From a checkpoint of a small multi-label image tagger: arch nf_resnet, widths [64, 128].
Rows from block 13 of a small multi-label image tagger, named by matrix and row number. Rows with one number belong to one channel. Each number is 200 + 20 x the weight over its row's rms, rounded and kept within 0 to 999. All counts start at 0.
After each channel's rows are labels from the 100 images, of 14976, where the channel reaches its highest value: "responds to" is what is common among them. Only what is clearly more common there than usual is listed. The data: pixel-art sprites of 400 made-up characters on tiled backdrops. In brackets: how many of the 100.
# convs0: first 3x3 conv (model.blocks.13.convs.0.weight, 128x128x3x3, standardized in use, each kernel summed), inputs 43-85
# convs1: second 3x3 conv (model.blocks.13.convs.1.weight, 128x128x3x3, standardized in use, transposed, each kernel summed), outputs 43-85

convs0.36,218,187,208,181,208,202,176,196,193,259,199,199,220,157,195,215,227,188,206,186,205,187,195,183,160,204,189,213,195,188,201,207,192,198,211,211,224,201,196,204,241,198,160
convs1.36,200,226,183,213,201,198,184,208,196,180,186,214,204,152,196,219,213,205,266,199,213,203,199,205,154,209,198,184,206,172,197,200,186,226,200,193,195,202,200,202,195,191,193
responds to: red (61); brown (30)

convs0.5,196,231,224,169,213,162,235,194,190,196,199,189,184,209,203,191,182,193,193,192,184,228,171,174,212,176,213,179,199,210,198,183,196,167,207,193,221,210,212,212,213,204,141
convs1.5,181,210,207,178,218,209,183,222,214,180,194,222,172,150,219,204,188,199,174,199,199,180,189,184,218,212,186,211,166,201,197,211,198,214,207,204,212,213,201,230,184,212,209
responds to: black (100)

convs0.57,169,225,189,203,235,191,208,212,225,205,207,194,215,173,200,201,209,221,196,198,169,220,238,198,181,192,198,227,190,160,187,201,194,208,204,187,158,221,180,197,203,212,149
convs1.57,221,224,224,204,207,200,196,199,223,217,235,196,215,213,202,214,178,200,142,203,166,188,186,178,208,219,210,184,193,233,191,171,231,198,193,190,241,205,223,183,207,223,183
responds to: large (100); red (49)

convs0.66,226,216,200,227,201,179,220,178,197,231,194,224,253,221,184,181,211,210,223,194,217,176,224,194,215,209,190,167,172,225,195,190,209,200,252,233,202,209,200,224,213,215,204
convs1.66,182,227,207,211,207,189,236,212,213,191,206,185,192,177,203,177,214,209,291,203,214,206,190,223,192,188,195,168,190,214,208,209,189,206,215,232,179,208,199,202,215,194,210
responds to: green (100)

convs0.118,188,213,187,187,193,233,237,205,169,210,202,183,203,195,179,225,215,200,235,211,192,195,192,170,217,197,198,218,193,202,175,213,217,200,214,224,207,195,134,229,192,182,155
convs1.118,218,159,199,194,208,187,211,212,205,227,199,190,199,167,178,201,180,178,195,163,194,221,230,234,183,176,198,188,215,185,198,200,227,203,207,196,194,174,231,211,187,201,193
responds to: lower right (50); red (40)

convs0.76,204,210,220,185,205,175,213,196,188,232,222,210,246,171,187,186,184,192,194,204,205,178,196,199,227,191,201,199,176,209,204,219,174,228,248,192,183,172,199,224,220,208,166
convs1.76,227,220,200,236,210,214,255,192,196,188,201,194,192,150,192,203,219,209,270,199,190,208,200,202,222,224,212,183,199,185,195,190,198,199,232,212,142,214,205,199,219,186,221
responds to: green (98)

convs0.126,152,188,193,179,212,189,176,189,209,187,199,201,208,198,195,212,220,224,202,193,181,177,182,207,237,155,199,203,223,207,173,211,194,210,156,186,206,170,162,179,211,210,210
convs1.126,177,186,213,196,201,210,200,201,182,260,184,192,229,213,193,200,226,177,186,222,193,195,223,205,183,193,218,195,215,196,208,177,191,216,197,205,156,174,197,211,192,189,207
responds to: large (100)

convs0.6,219,227,220,193,183,183,205,199,204,198,193,202,188,192,169,200,213,214,197,215,202,194,176,162,228,183,198,234,214,190,203,211,160,210,191,237,211,191,204,221,201,219,220
convs1.6,188,164,211,222,202,191,221,235,216,167,229,198,224,210,235,219,196,228,225,179,219,196,217,212,170,201,231,186,173,186,220,222,212,218,208,197,180,224,245,194,236,214,195
responds to: yellow (68)

convs0.122,187,185,190,176,166,174,163,201,214,204,179,167,152,210,192,170,209,213,179,210,200,224,196,197,227,177,194,206,200,223,196,225,232,210,234,194,192,194,223,165,189,201,151
convs1.122,246,211,223,184,222,214,199,166,195,153,201,212,206,213,196,210,203,202,177,200,219,182,212,199,181,190,185,228,207,175,213,150,206,195,192,200,203,198,191,167,246,188,203
responds to: red (73)

convs0.23,233,214,229,192,219,185,217,174,187,239,164,193,194,182,204,240,166,195,208,196,219,206,216,205,202,203,184,202,199,190,221,199,211,184,198,213,216,208,204,141,195,179,177
convs1.23,202,225,221,235,202,219,200,186,200,224,207,214,195,246,183,177,232,166,205,215,219,212,196,177,206,185,205,197,196,202,177,215,186,198,196,193,173,190,209,207,161,227,172
responds to: upper left (58); red (54)

convs0.61,181,215,230,198,222,204,189,158,192,243,198,200,208,187,165,201,212,209,198,199,190,193,193,182,237,193,211,201,164,199,187,180,200,223,186,170,218,220,186,222,213,219,146
convs1.61,234,199,232,189,214,214,178,179,240,196,212,219,233,245,217,178,226,207,167,197,211,187,198,213,189,199,210,219,212,206,183,202,200,206,202,212,196,216,202,201,194,199,214
responds to: blue (26)

convs0.98,235,215,233,213,192,195,197,211,197,243,217,251,171,208,182,169,203,208,187,218,221,195,207,201,200,180,183,214,190,159,190,195,175,222,189,224,218,198,197,238,224,156,161
convs1.98,195,214,197,219,225,190,206,238,215,196,209,184,168,231,241,221,202,188,206,187,218,193,199,213,200,228,227,188,231,229,209,208,229,214,200,243,166,201,229,241,207,221,206
responds to: brown (85)

convs0.125,202,193,235,228,195,179,190,188,180,266,192,200,204,222,206,201,138,199,197,209,188,190,203,202,147,189,208,193,204,190,197,193,210,237,195,215,177,206,191,215,181,220,172
convs1.125,187,186,179,193,210,194,199,205,227,208,190,194,199,237,218,210,258,185,256,204,204,204,218,210,193,207,230,216,209,190,202,213,201,199,214,250,220,213,210,196,213,190,217
responds to: brown (100)

convs0.44,227,225,180,174,190,193,230,211,201,227,207,235,180,196,201,203,197,208,199,241,208,200,206,221,202,169,233,219,187,184,167,215,179,247,194,195,200,224,201,224,191,199,223
convs1.44,190,195,216,176,199,193,223,181,192,203,185,170,223,212,222,201,184,164,188,202,182,247,190,161,195,195,213,208,201,211,201,184,193,202,209,215,220,230,253,198,213,189,221
responds to: upper left (60); red (44)

convs0.17,221,209,186,193,218,204,237,185,196,234,201,210,181,210,199,220,195,197,176,177,196,190,210,183,197,203,190,137,194,226,183,182,194,215,175,152,140,215,222,229,214,195,194
convs1.17,201,189,205,189,186,210,216,195,199,186,190,186,175,220,212,228,210,196,205,200,222,210,191,205,183,209,212,175,126,227,217,191,198,201,200,144,199,198,202,185,199,199,216
responds to: purple (100); upper left (51)

convs0.47,192,187,204,206,210,196,225,176,230,215,220,225,178,202,221,180,204,187,162,202,189,201,204,213,244,196,190,216,204,200,181,210,187,202,206,194,182,202,179,232,222,199,157
convs1.47,229,172,218,163,208,204,202,235,266,216,204,193,165,213,212,193,218,192,200,202,211,209,200,199,246,201,200,202,167,214,207,198,197,186,186,213,206,210,213,186,202,226,216
responds to: black (66)

convs0.114,229,191,227,209,191,179,215,219,186,183,209,188,200,213,184,185,235,242,232,165,179,202,188,225,190,220,209,170,186,217,201,208,199,175,207,193,177,197,182,192,207,204,228
convs1.114,175,213,183,197,207,195,199,217,188,186,209,195,206,182,191,201,178,276,184,214,221,199,204,214,191,207,206,198,187,192,178,203,186,215,198,210,182,189,196,183,208,186,199
responds to: upper right (63); red (52)

convs0.79,229,195,204,182,209,194,200,228,221,193,212,193,205,169,218,217,224,190,252,210,190,197,177,188,191,197,201,206,202,209,200,208,196,184,185,204,147,221,195,186,192,186,194
convs1.79,175,171,172,181,177,216,193,236,221,148,191,209,179,179,203,204,202,214,196,203,196,200,227,193,159,214,201,261,177,189,198,204,207,216,166,154,140,175,189,195,201,184,206
responds to: white (100); large (67)

convs0.26,178,199,200,193,180,215,169,183,208,178,167,225,187,221,188,200,212,229,241,217,223,165,194,223,219,184,223,217,194,195,173,193,176,216,204,217,242,189,204,222,208,173,171
convs1.26,203,203,219,197,199,189,198,227,179,187,206,171,254,226,204,215,191,263,199,217,223,184,227,228,177,206,207,214,206,177,217,199,200,177,201,177,190,218,161,222,212,161,204
responds to: yellow (46)

convs0.82,215,190,227,226,189,192,188,169,179,245,196,199,173,204,196,189,149,208,200,214,183,184,182,201,199,200,203,198,213,166,194,189,196,233,186,209,201,208,202,219,193,195,187
convs1.82,216,215,212,217,204,200,209,195,213,227,212,213,169,221,204,189,237,205,240,196,207,212,224,207,213,205,176,216,198,213,210,209,228,200,211,253,246,204,200,212,205,232,193
responds to: teal (85)

convs0.108,194,222,201,195,215,163,181,161,204,222,192,219,200,171,201,229,204,214,191,201,186,184,214,239,222,255,166,196,185,178,220,184,196,227,208,221,201,214,216,208,225,196,152
convs1.108,237,211,214,195,209,198,219,220,215,196,216,207,228,182,212,179,209,203,191,181,180,194,178,188,184,168,184,199,211,217,187,185,204,206,189,200,208,201,184,210,196,215,188
responds to: red (47)

convs0.37,217,184,243,219,198,179,174,202,225,194,192,212,187,245,167,190,213,216,210,198,191,229,218,177,193,216,170,204,203,177,186,202,202,217,181,192,226,192,191,212,180,183,241
convs1.37,180,216,200,190,213,204,205,194,181,171,240,257,218,204,219,222,178,253,202,216,228,204,220,236,176,187,195,201,208,221,220,217,225,187,227,214,212,189,195,227,186,195,189
responds to: yellow (40); red (31)

convs0.112,206,184,186,204,187,211,172,216,200,186,187,190,223,189,199,234,216,167,258,222,208,215,195,195,208,148,240,221,193,184,209,185,212,219,208,191,226,211,240,198,165,179,182
convs1.112,192,197,178,228,219,211,203,213,205,230,200,243,187,197,183,196,186,201,166,203,172,172,189,195,194,214,171,217,205,167,232,158,196,201,209,195,225,173,177,212,191,174,200
responds to: red (73)

convs0.29,197,228,181,218,189,201,215,218,203,205,208,196,222,200,215,195,221,204,162,207,214,186,214,208,182,212,209,222,200,214,187,212,194,179,212,197,184,218,187,238,199,206,228
convs1.29,189,182,202,202,190,221,195,210,211,188,202,186,184,190,189,213,195,206,180,209,190,189,173,182,177,198,209,174,190,199,186,204,200,235,193,206,224,181,194,187,203,205,177
responds to: large (88); orange (85)

convs0.32,219,188,211,228,239,226,221,181,190,231,180,205,178,192,220,219,200,192,168,212,192,196,215,208,181,216,198,190,220,216,200,201,196,185,162,152,163,180,195,198,213,209,197
convs1.32,194,239,218,198,208,197,201,195,201,251,230,197,189,209,208,210,218,202,176,200,183,191,182,195,178,207,192,194,204,249,212,182,207,219,216,184,214,196,202,217,188,225,214
responds to: purple (63)

convs0.99,205,209,183,231,210,224,198,173,211,212,181,234,210,219,208,198,186,228,190,188,213,217,224,186,177,191,175,195,170,215,180,214,168,238,172,201,183,187,206,240,220,173,177
convs1.99,241,228,208,210,208,206,210,205,200,212,216,212,194,220,213,230,225,203,178,210,242,199,202,220,186,205,216,262,261,218,207,202,202,222,194,218,231,192,199,227,225,227,215
responds to: orange (64); red (29)

convs0.67,195,199,174,191,168,202,211,193,217,210,200,191,190,180,187,224,192,196,188,218,200,196,212,169,210,181,202,221,176,183,178,171,181,222,202,186,214,215,207,232,223,221,170
convs1.67,215,223,233,198,224,158,221,177,232,213,187,233,240,204,230,227,189,193,203,198,210,193,221,188,193,197,166,223,224,212,200,221,246,176,176,224,192,191,196,187,217,205,202
responds to: red (57); lower left (55)

convs0.0,217,227,205,200,232,172,173,190,212,200,156,222,208,183,166,185,214,179,213,195,208,207,199,196,189,209,186,179,206,194,197,205,193,205,205,185,215,182,200,213,239,211,187
convs1.0,199,205,216,226,195,218,212,188,194,206,201,217,236,213,222,221,182,215,198,203,208,195,237,169,178,152,184,192,211,217,182,179,206,210,168,188,194,192,167,213,161,223,202
responds to: red (72)

convs0.25,219,183,207,194,209,231,186,184,200,247,207,284,198,186,210,184,170,228,185,184,205,178,181,205,190,188,185,226,205,144,188,212,199,238,162,202,190,223,219,241,224,197,164
convs1.25,216,178,252,179,235,197,236,186,230,236,197,213,217,177,191,209,210,193,201,211,197,178,202,215,251,204,184,227,240,181,225,210,212,219,225,222,239,208,220,208,205,217,179
responds to: teal (65); orange (28)

convs0.93,213,205,215,211,193,193,206,184,202,258,199,204,178,194,209,194,161,215,157,184,205,190,205,199,166,202,198,195,211,167,203,190,214,216,210,182,168,197,177,224,192,203,178
convs1.93,202,238,222,238,202,199,159,197,184,220,204,216,149,225,173,159,226,202,192,193,221,193,199,215,253,202,206,199,165,195,203,217,206,209,202,170,180,201,200,204,201,223,206
responds to: black (78)

convs0.116,185,207,225,162,200,193,204,206,233,191,196,181,207,195,206,203,216,224,192,222,227,189,176,202,207,184,156,237,244,220,186,181,176,216,199,214,213,185,188,205,174,226,197
convs1.116,230,212,178,202,200,140,212,188,204,193,213,210,199,194,205,210,208,195,208,145,213,162,210,191,223,199,179,175,199,174,215,184,154,186,169,182,183,185,206,183,207,191,201
responds to: lower left (61); red (43)

convs0.91,190,193,212,190,197,191,197,205,197,228,214,185,161,167,194,178,151,192,155,205,204,196,192,195,196,192,188,169,187,183,210,210,201,142,250,248,204,181,193,201,202,192,184
convs1.91,210,210,212,219,190,210,196,212,178,184,189,207,152,196,193,191,154,211,222,209,202,197,213,203,243,200,200,154,207,170,220,214,203,214,191,188,200,202,195,171,208,181,223
responds to: black (95); large (65)

convs0.94,217,209,184,193,222,217,187,178,181,224,220,215,187,210,174,207,220,203,200,205,185,209,218,213,210,202,194,216,208,213,231,208,196,192,205,193,210,224,195,221,171,179,193
convs1.94,187,184,226,222,200,187,202,179,176,221,203,184,202,208,197,209,195,180,187,215,186,175,185,220,182,193,167,186,208,170,189,182,244,214,202,210,210,190,199,198,163,191,227
responds to: large (100); yellow (34); red (27)

convs0.22,217,184,198,214,212,191,202,200,233,233,201,201,166,191,235,199,241,160,188,190,199,210,194,215,198,200,194,226,210,184,200,193,185,174,173,162,203,189,181,211,192,215,190
convs1.22,171,174,198,153,194,198,181,210,164,167,204,201,159,174,195,230,213,187,221,189,204,203,209,190,187,209,206,197,257,216,203,221,226,213,193,188,212,234,221,204,202,201,209
responds to: white (100)

convs0.78,210,230,195,205,228,192,224,173,202,195,205,187,203,148,202,175,124,170,145,196,184,196,183,168,205,192,191,173,198,199,197,229,195,181,236,197,197,201,197,186,167,207,215
convs1.78,201,201,216,207,177,206,231,222,181,189,173,189,186,214,181,194,150,194,194,186,208,206,223,194,230,184,221,187,164,202,207,194,185,198,193,222,178,197,197,182,195,189,199
responds to: black (88)

convs0.10,206,200,215,213,201,200,234,194,206,229,201,211,148,216,207,209,181,203,174,206,188,177,204,205,210,200,206,138,215,235,185,195,195,227,181,199,204,203,184,210,212,209,172
convs1.10,213,185,201,188,210,217,187,206,212,203,205,209,121,214,204,216,205,205,197,195,195,211,203,199,228,201,198,161,170,207,205,200,197,196,192,213,263,205,195,194,200,203,199
responds to: purple (100)

convs0.38,219,218,202,203,211,200,219,219,202,233,190,207,222,237,198,218,209,200,172,202,226,166,198,190,185,211,184,181,199,228,195,198,208,207,132,203,199,194,226,187,200,222,176
convs1.38,205,166,199,212,189,204,173,203,215,179,206,178,196,247,173,207,263,206,176,209,190,213,224,209,190,187,238,177,191,223,191,205,230,165,194,197,199,173,195,182,160,199,232
responds to: grey (61)

convs0.89,179,219,209,193,149,240,196,150,219,200,200,192,215,181,204,201,233,176,189,203,207,185,227,177,207,204,200,202,219,227,220,198,199,227,198,175,246,207,196,199,196,195,190
convs1.89,217,222,211,195,221,197,201,226,222,186,189,206,224,243,196,206,199,188,185,183,251,194,182,192,206,208,220,227,190,202,171,192,190,219,199,198,198,186,170,172,186,197,200
responds to: orange (44); red (29)

convs0.71,213,203,199,222,177,174,220,161,182,182,231,196,204,202,188,200,212,231,230,202,155,217,215,204,213,207,218,224,258,176,202,184,181,225,214,206,227,189,177,218,154,199,185
convs1.71,195,203,226,227,207,192,194,228,178,256,191,174,219,204,216,218,183,201,227,174,249,197,216,202,222,202,208,214,188,195,208,220,226,211,180,180,222,195,173,183,189,223,181
responds to: lower right (51); red (28)

convs0.73,191,178,192,168,216,199,207,219,239,192,208,239,188,188,218,197,232,185,216,219,191,197,183,205,214,197,178,207,219,204,172,210,188,183,187,216,189,226,171,209,188,206,161
convs1.73,214,158,174,169,206,213,174,225,263,217,220,206,199,171,232,181,226,195,174,201,202,209,195,192,177,197,196,250,181,194,189,198,194,162,216,198,198,234,209,201,191,206,206
responds to: white (81); large (71)

convs0.18,216,208,216,200,234,192,173,188,206,241,195,201,196,228,196,208,204,194,245,214,197,189,203,199,223,222,180,216,199,206,203,205,191,215,171,198,175,209,190,197,215,218,191
convs1.18,192,187,215,213,212,199,194,204,180,213,192,193,277,243,186,197,183,203,198,206,196,200,194,197,202,193,199,230,201,220,216,192,200,199,174,205,180,188,209,195,207,178,210
responds to: blue (65); pink (28)

convs0.28,181,187,183,209,258,220,200,189,203,180,217,196,190,162,176,187,177,218,223,202,189,210,193,201,195,211,179,175,198,173,210,227,224,185,218,190,217,190,211,184,174,191,203
convs1.28,200,161,233,187,202,181,219,209,190,163,217,224,209,200,208,211,211,199,214,190,166,176,151,225,182,217,178,234,182,216,211,213,222,218,196,189,194,185,192,217,201,177,190
responds to: large (100); red (56)

convs0.80,215,223,230,179,221,216,213,177,225,239,188,241,215,197,184,214,160,201,187,191,190,204,180,203,169,189,203,198,217,198,199,212,194,211,205,247,190,203,191,263,227,218,178
convs1.80,190,203,201,217,208,206,247,192,232,260,215,213,204,181,225,199,215,178,178,203,190,200,212,186,245,209,206,219,222,192,196,208,192,248,219,207,231,188,213,164,210,214,206
responds to: orange (76)

convs0.107,179,220,218,166,191,203,201,203,210,215,199,204,190,177,211,212,253,221,208,201,205,205,213,215,178,207,211,207,184,207,193,198,175,162,203,231,164,225,220,214,229,198,198
convs1.107,213,202,210,213,197,201,162,205,219,230,188,219,269,191,215,196,198,203,232,200,207,187,193,214,212,200,186,198,180,195,218,203,213,170,185,192,185,212,190,199,222,215,204
responds to: pink (96)

convs0.2,204,216,187,214,161,191,199,231,171,186,181,211,171,209,197,197,220,208,207,242,226,208,208,199,182,174,235,205,184,230,160,199,197,226,182,207,211,222,187,250,178,202,187
convs1.2,211,218,211,194,189,230,206,172,207,179,202,237,205,168,197,195,189,153,195,209,179,190,181,166,206,160,228,198,207,182,182,180,165,175,186,171,182,217,200,209,208,188,186
responds to: upper left (56); red (29)

convs0.4,222,197,187,227,171,199,192,228,182,162,205,214,192,187,204,211,202,242,201,230,222,195,209,256,178,162,230,189,202,204,197,191,195,234,206,230,205,228,166,199,191,180,250
convs1.4,189,185,172,199,201,209,180,210,171,175,217,225,196,181,167,192,186,257,189,206,193,211,178,198,193,185,228,179,182,190,203,204,212,200,177,186,193,211,226,233,198,190,174
responds to: upper right (71); red (52)

convs0.88,221,217,186,194,209,187,219,186,224,216,215,234,244,220,210,193,201,190,153,209,195,200,200,192,173,194,184,229,206,175,193,210,195,219,170,131,192,207,198,229,222,210,181
convs1.88,197,206,209,218,211,213,241,186,254,197,187,210,227,227,212,214,217,176,143,201,207,189,218,213,232,199,220,202,224,179,185,233,185,220,188,165,222,177,200,189,212,192,213
responds to: teal (62)

convs0.16,178,196,171,162,216,208,203,155,197,208,224,227,234,224,185,169,181,214,206,184,195,179,201,201,214,202,217,210,229,180,204,212,211,264,180,176,214,196,187,240,216,202,187
convs1.16,231,208,212,184,204,184,210,192,213,219,198,182,243,195,180,224,204,209,182,198,201,203,202,218,235,214,201,227,189,171,175,204,210,162,207,245,227,212,179,196,203,224,225
responds to: blue (32); orange (30); red (27)

convs0.12,185,189,203,222,177,229,202,200,212,178,179,193,169,229,225,210,200,180,197,212,193,203,227,192,224,187,174,209,175,196,203,218,237,193,195,170,208,178,210,231,192,192,214
convs1.12,193,253,194,200,194,203,241,189,219,192,197,203,226,178,196,165,167,206,199,207,253,188,180,204,201,205,247,224,234,200,169,205,174,169,164,210,200,199,189,174,192,205,230
responds to: large (99); red (39)

convs0.53,204,210,205,186,191,197,181,178,235,211,217,206,243,216,187,201,163,196,159,204,198,171,203,202,174,210,191,214,214,219,198,197,190,232,228,201,211,198,208,195,207,179,208
convs1.53,206,227,213,198,177,206,196,199,177,183,195,202,177,194,200,207,220,212,194,201,201,203,199,203,221,198,212,199,280,198,221,204,218,212,212,191,238,208,204,207,227,196,201
responds to: orange (87)

convs0.90,185,179,214,189,203,200,214,177,217,225,213,213,201,189,186,178,152,182,214,188,228,193,203,215,187,203,200,204,174,212,195,206,201,190,231,203,229,219,188,193,184,205,182
convs1.90,209,216,213,183,179,211,256,207,184,190,201,195,235,162,197,191,200,210,235,200,201,206,213,182,183,193,213,251,247,237,181,220,205,216,209,198,179,193,219,202,209,207,224
responds to: orange (55)

convs0.50,212,204,211,178,195,198,221,174,219,238,207,202,220,208,187,178,185,191,194,213,194,194,210,174,207,201,164,153,221,219,194,208,192,213,228,222,221,202,217,207,216,206,195
convs1.50,190,209,187,210,199,209,192,206,217,178,187,205,207,227,189,191,221,186,243,203,205,211,207,197,221,194,204,204,185,205,190,198,187,202,220,278,225,196,208,193,216,200,196
responds to: yellow (60); green (40)

convs0.35,207,231,219,196,187,208,211,190,193,195,199,170,183,187,198,205,231,195,197,229,183,192,185,227,196,197,210,177,177,181,184,184,215,176,215,197,197,188,202,184,157,199,182
convs1.35,192,201,210,210,214,199,168,193,187,212,185,190,217,210,202,191,184,202,224,184,204,228,227,185,197,217,217,198,193,198,221,198,211,210,208,188,175,218,180,192,232,211,196
responds to: large (94); red (80)